python train.py --dataset="pictures of board games with random positions, seen at a slant" --drop_path=0.1 --stem="deep" --widths=[48, 64, 96, 160] --eps=1e-06 --final_lr_fraction=0.1
Rows from block 5, named by matrix and row number. Rows with one number belong to one channel. Each number is 128 + 24 x the weight over the matrix's rms, rounded and kept within 0 to 255. All counts start at 0. Numbers have three digits each.
# convs0: first 3x3 conv (model.blocks.5.convs.0.weight, 96x96x3x3), inputs 42-48, a 3x3 kernel for each
# convs1: second 3x3 conv (model.blocks.5.convs.1.weight, 96x96x3x3, transposed), outputs 42-48, a 3x3 kernel for each
convs0.9:149128124114089089113099093147154156160164165177154167100125089099110092062084075134132128148157156158152155103111096105118119098100103114095098117112105112116124138120127148124133155148137
convs1.9:112114132103105122117111122130126125143133118141126110120114121125102117132120116113124123118116116105103078088088101100115113118138138103114112128135137141130117156161143155158151108130123
convs0.10:177106132172114108168087103137159180069130186074090169112100078143074083139132105123169156101172164124179168156117108171127105168139114131115099164100117136126111142138125170138091172155099
convs1.10:129116105154136144137169111145110058175129083179173092103124191080154209139098192108134108120112106102119106100139135100127167074095110114110114129121135116137162154144140088133129062106139
convs0.11:083111154149123142130099105182159188153121121162154138112124113112151145022068100148135102146127094165148137087097121116126126140151133115148145126121140144143131138150163133166186143124137
convs1.11:157128112137096058172178094128157134101109127077087100136132147138132117133107110096086101098105122086097093119110086140107089145116109118116114107092082113140109155141163160158164180139151
convs0.12:134123133134112112126121124168158162165175180155159182122103108078089088114117108123116126148147151133133147126122138129114127138135138107091104094092092105096090109114110104091089111094084
convs1.12:118119122124133131126162148166153158167168174142151155145163150153157148143143136122125125150143142133133124118113115140120124148123137110107102109118118105132138136118136100109112099086101
convs0.13:099095088126121154140188201099108114104107123121124153151150152149153151134127094146128115138147121121132113116120147131133133157132110166146161160151139168127108125153178129140133163128104
convs1.13:112157144135106122180173169132118102107104088085079115154143126152156144122115116151147120150137116150131134090115150092132106139142096148138132134152141140159098129152134114139114150143118
convs0.14:167150167123129115126102095129154138123134105127089068126131113120126100109127103135139119154154129151108099101092117115112171139150183128119150131130179146174187135122110131117156143148169
convs1.14:140096113138112118115117132081082113078093143141150152151162148146177161124136143109103109132111136112122114160155135153157131118109127159161181152148183152166193158122099174124087140114099
convs0.15:151160165138135138115117113154167156152168148141151136065077094090097106077083077186210191197231206192215190091098103101106121104107110147139132150145138164163155154136144160140147161163156
convs1.15:106111105107109110111114127133134123131131119130124121130117139120109125132115122123130127126146117152133123083102108095120115104125117145151133153150150153141141158166165149155170129139135
convs0.16:147139120164151144155131123085109080122202120102178103189119168144088138125087144127142139152169162160182176139147162101065112118083120129137137085053100117076079120141143128121146138142149
convs1.16:140129123138148113153145137115113110119122128128122145155217145135167135079089070128124129142135146136160157160154173157138154149136141133116138151164176139180188106108090124132106129142120
convs0.17:108133176100114171115134160118070124130089112142098104129128086128101070098089106111155134113166111146148103129156157107147156099140148123151126136154137117131128069158101069151111096130115
convs1.17:118120118082089124076073142084087118086119129077127102131128087126143108132124122135170167130150157122139140176171187155134173146143159118113106126095103145084130113077048137112076178143117
convs0.18:145140120150127120151125114126146123127161169119157171174094135105035060140061094103115116147163142134158145141098130137084099149096103111086118117073061131089075153160170145134138149157139
convs1.18:142112106122106069116108126157132131155149128153133140210255113211208156120124087110114102123117100144133107107131103117137121070135088096120138124159116098147151115111127113145173108168135
convs0.19:125127132135144152150150165108127106135137129125134110107114140079073105111115143124149124132157147130151129151125143156148147143134132183144133184161133180147128140122133129120134126113113
convs1.19:128145150134136157122137140168159144164142136168148143117118126125121124150136135139125108125099080131098100079121121094130128105127123127137113142140120136120087122135142112125130115131120
convs0.20:098104122126147157143152181092069065134125104174168141147140156152137128116130138143126120148146127153144125151163162118135144103108097160172134136127126127102089193181164121117145128109124
convs1.20:126147148108129158124137128185185183146135136122121120135112123113126114142143138132137128112097092118097098089073086081102099119124126128144122125135118125106099113116102104102092117101085
convs0.21:151126151073087100085106122194184185149152123122125088082083065074087054094117091116135103145150107137135105100086106098057121122113174109109117131083145131133171172160153161127144154128179
convs1.21:085074115132095114099112130111108117142151155161167174142167156141162156122130132115105114128106126136118119117129109149125118106113125115135148142145177157161202176145122162152140132133128
convs0.22:153117122140101114124114136124149144117158136107131094196130142133098117132120152133166143159161153158156151136096129105011076143072121123084127103059088120065116110100107111086085123101117
convs1.22:137138131159127123150148135117111108126130125120123129128171128134155126097107097136121126143133138164161163124117140125099132130110138099109134126132154139168188135130113132160151141171154
convs0.23:178163146177142112160122100083084081104115112127144139134175169128126133101061068141144154128134155127139166133140146146181158148167164146148148161185182167188184117110112118099091137127115
convs1.23:171168146148149136156158133103106110090088086107108091130133170146189201161190195131136143147136144121132127132165150158170150144156154131135097131100088121087091120126105147136102126099097
convs0.24:091080109140136113165152139141116139135098122151139132102131119133143115082129073113125102120123094143118104119118087128118121136127143169163150148133152122112150164171150106116153066103149
convs1.24:175170123145139093166174119128137129097105118092085076105120173107116141103091134127097130111114144113097130146093102136102086155134158119125132111116117087112117183147171149129161175132152
convs0.25:080120147072102130120114147133110098153110113180144148131126107101128098126107088168146117179130123151108123153112157123116143110136127175110139155109102163124101131149126114136148083127098
convs1.25:093139123109111147056096093142144106152137105136097094189137090181162095150156122133098115117095093115097119081092124081067111108091109110150133116160126120170107101120153097114142107094146
convs0.26:092114098142154129167159139117090085132118092127150139154109150111106149102079140075133101116156090138157122146161178122097149124081132146175161127091147124072106118169149096106130099084093
convs1.26:165120125144095088152100153114112145093115141094120129129187130116159125089102065122157148139144142150149168141136122132136126121134121122120098143156112125096142098104120120140157155156118
convs0.27:115100091130128113135175177082097090092110133100127184162140135168141147156145120131147134135139137100156121129118134138118128163139070155149147160145135158127085100131154120127121155140026
convs1.27:145156148138076148148167163091086084091085084120067120150137107121143135101100097130148120141152130152158137131155173122134127180158137126144147155148139130165128149164132126153121166162143
convs0.28:160171145150167152159137126097094084107101103129124126123150121135156159132081099151140141133139124147144156146127137133138118129166148168154141170164139165227199140136136143126125131123120
convs1.28:146150161117130139149146154137134122125128111148138126143146145151163156140159166141129133138110119118110112101129115123129139076107119134134123114097076139127116120118113125127105093086108
convs0.29:170163173158123117156104113109091104127136145136151153119158142137132123117071070144127144130150164137167189131128125122144126125135131132128135160158146147159157140122132136092082141107103
convs1.29:143146140139146147135148122126126107124111102135119093117113147119132151146171178127139132149136131120122094127133128145160137128150143138146112134108095133098106147138120140134117109100106
convs0.30:157151084140108088119133132102134107077098122084094153154150112165171115143165120120149144133146156121127144137117145131147139150149091145136139156157146152152096112090124119140121155166122
convs1.30:135154124142087157134169166085056057086079076138093139162148135143136164090127124118131088128133117126136103114170168124158148164121121129137144148142139124164142132164135112158130144154139
convs0.31:095108129167134140158114114076090134091147202111180217135130110127111098101065063148151177101149166095154167170138131173123109153117126123132133137122122107119111146137120178104078173114089
convs1.31:169149154106113135136135141178182149154167115085098076115123174112112172148128153127116085126114109081111087108100098126106100139132098145123169132125159124101168113107119087113123104144138
convs0.32:108103112151172169152162167093118125119137135132140134110116113114117123111108119119127125117127124114119111184158155149122133130140146198182156175135139144136134176180162140129155120128157
convs1.32:130140160119122142153161146186182182166140158154138134146128135138145129127127143139119115135098109109088094067081075088126125099134121144141112130128119125131110120112131123116129129111142
convs0.33:153131139147144146136121121092153134106171131096153068154096137110085117138104146140174174151189172143169138145125107153046108132091150153151117161109128148110150115071053132089105136136163
convs1.33:136130127150129120155121129118104116122123129137129147136177134141155130117122111114122127130136141160158149150127138109108139125119143140120154135133141130130129107105097125133123148173154
convs0.34:112119106150145137146141120124092102128153137116168162177127136151085129112053110107139133136159124133169177145149174146079105151090104122157155122071081111053047113158161116101121125090108
convs1.34:155121140138114107146121133142137159123138154107095121199239125183188135095111081116148157141161141150187151135137122139131124129143110090096135124160133133129144098104109124141140162180131
convs0.35:158160131150147134143130118077100099093095121112126123138154146171185160141143148113114124125120139148152156155141153144130135147139134160160157161172171181181160107126138124128153117133139
convs1.35:195150162160133129158127131118120124120105126149143145100119124118136130125145137153145127153119103133111118105136109116132110096105095160137112134096078142115114114095097152131128128137138
convs0.36:120167121119127133084113127104125134173156163183169166139140107122148133056110117133123161145119124207166156130128137115127139111123123106124109095112098095111109120098083114090101107093078
convs1.36:093074116080099125111093154110123146112117132100095081128109090136110087135135123131148142117149142106129089100111105124129133106145139115100125128151121141128142183173138160159135138126093
convs0.37:162122158139112142144126154120140152126178163102184184114126114143110121113069083146184157153213177136231202118117105133112113127108118109107102124118115132135137133135134129072092178064083
convs1.37:129122112130094103138120082130139127146135121138130134128120136100117123131123143145144134131124111137137117127127135139123133134116137130135099147128107130123091128140134146162172093128128
convs0.38:166138105127130099146123099108147127097096104092121099141104090155151108146161147119152164142140174101094117154136160144135130125132130179159162164143151167140134108070102144136136114163153
convs1.38:148142126140139149120041089116080092135113068147142130149141131162148140124131119131119108116103074112133095118158146113132166101105128130117117098122136117102080071114115120156132143176185
convs0.39:084086083110139112093136089143145135132114080120079044117104119116134142140132141101126122125149096156148116104117122138124141145147171139139141145139136131141158146158128137126144092126171
convs1.39:112091104132110111159103180119088141092080113149137118126149117121119118080099083109128146112129140128135133124112105116123138065118124127110095112133076154120128161146139142153151124146102
convs0.40:181147182147098132138089129127159093143201109087121134130129136104085142127126100132146090163189133104123122133136122137139119149130108137138139143138142145138141084083169116065133176157109
convs1.40:177139103180137086114093009124127102127110130108096141126119157140144133143128124107096085116082098094092109139151129192168152154126114132135122134130127115099058115122123134126132157143188
convs0.41:146160152135173180141157179109124096105122114113126119138147159136128132124086109147182149162182163152177164128109123118116131117136133172135129160152141177168153162131159145121142168129136
convs1.41:134158161128123160143138134153150128148129125155135153145133129154138130147127127139124115133114107131108120082112128074108114109104117162182156152131145149160136101095098129128132116118120
convs0.42:147123147123133097140151167127177178084114147102085102162085068191124068177207139118166171153157184114115116148136125142132114154125111157148152119130127165132131143099103126139131072119118
convs1.42:082114116145143150082025054117092095139117101168171157102165134119126181113101139121137130084112100121133150109139171107153155107127150112141127127161140118115088150153112112129120140169166
convs0.43:160137133160126136156115130114121075134161114109157101136151162126112139138077123123136134145145144133152141127139131153149139142152142159172156166186174169181177105101139089064100144110142
convs1.43:142138124154117099149122106114133140116129131110113138133142146127139135125136140127152160155187186165177178153154133158151118147146129096105073093078077081070072123133132144153164169174170
convs0.44:149103117146120140130129135089100092089140136068161141153134146142104115132097121151151172147157164131148156132142140139139132163110084152166145164162161156146125088127105132106083170065044
convs1.44:142126112146093093155157126109123116116125127120115130145151134125124136120117120118134126129155128141170150142134165129128135141141130131117132133129116114123111115130115117150133151174140
convs0.45:133124137154133145131125135170153185180174200173178182122140103089131114091127105156141157165133165168145156132126131132112122139110128097089107106094099092079099085091082093083070084078073
convs1.45:119122137113135140103143158140141133141148145113123114141140138129132129136135137123137129129151134126117098130132117145127155153148150109102138106140138108147135132125159122111135126095124
convs0.46:133114111151132132132139147072072079099095094120156159134167149159171176094116111125114128122100119126141123128136136127139138150112087159158148149151150144110103124145145117133131159117071
convs1.46:162157114144109119166169145094105114085102126073056091150147136114116120103095102113117102142145133130129124144148162128145128146151128143128139141130127119128115160174153130174150187189155
convs0.47:150128146151111116140122115121111090114123090096116092097122129130118146145137176121114117142139126123131099133155156138154144145140147164175154164183161178168149120134145130151165135136154
convs1.47:146131114133123113103083089085089106108106123127135142131115121131127125137138136116116117113117113120124123117135129136146139106128103131111074122119080092058058110118145134129142153157135
convs0.48:136144136159137099177142133101101103112095137153161206153078106121100103099077118154139129128111140103113137095140174132159147136111105065115162107155122117131120125132143115132103130098080
convs1.48:109144122119106120103071129129141125130149109084090091085112133117133172153190204129161132121130075104098117173165177158148156183162185133147147146125139137120195135141109110151121083141111
convs0.49:152133119140133103121114093096126141095126136076101090153139125145149133132140149101119148100122146101116117139125100153142103152158137161147132168165129171167151127109074149149117155160149
convs1.49:139123130135117125123092123092088097117125119130130124129130110136127122130121129130138122140153124145165129151125132130125116115117103129122122130118113124112127118132130129163149150180153
convs0.50:139139131150135142128121129095091085098123107098109088184167173179177175163157152150125139106119106131118130147134135149118133151136144110128132126113126131125143109126118135136130144134133
convs1.50:149156150143162154129168149133127124125121120123128130134134105125128110117103105133093114112105113089087097127125105118104112106098089170176190163198184160208198131119098138128085112113101
convs0.51:114109136130136149142146146163130112127158138128161158115151155139133124148061082117147114121156142129168165089118122132129121139141111139135147150144169132146166121149162139063060151075070
convs1.51:149148116136079076151099106125134118141130112110097100126128135121114099121116108145165150139166161144154148156138148127119144161150183096127088100109094127132116113134121144162162156174146
convs0.52:164154161135127128120116118092162145098168148069090110138110127136113112138117111126147145134166159125141159148071097146089120164145144140100112161107126156156145173120112165135139182169173
convs1.52:126133130113128128102145165146110095158135117168158153153162128154174149149146141139126113139122116128134107107132133109137150102124115165164174175133150168179212119109116117135121111142124
convs0.53:139132143149108122133124139117132100133170130132166103114149131130108115126089112135163151149172154145183156116133120128139126127130119146143146129143147145145144121077096129044064155085124
convs1.53:129147119152109105157131103114131130137138132125121127135132138134131135134131141114148152145174168161167153154151149153155141140140145090121068102120082100099073124144146130138150150154163
convs0.54:104090108142136115146126123143130164118091102156125091106145111120124118112132130116129115132128102190140090126096074117110124123128162146143149127137148092129155163170125096119148068105170
convs1.54:139110078162136074162184127080117115099096110128121095109152174118129159087087126107092143094105164111115152194110111162111103146127148124101139107107130096109146192161168164144180165150173
convs0.55:150154126146132117148141129127130096139145101140142135089108132106097147116088106126144157138140146127144140124137141135147149133151146139159155145187169137162150086064107089046088147093123
convs1.55:133126117143113112159126125104105111117127137121116139122140154132151148140152147127137149154169187155157184126135118150137118140113117081074080078062065078049079122133126132135130158139137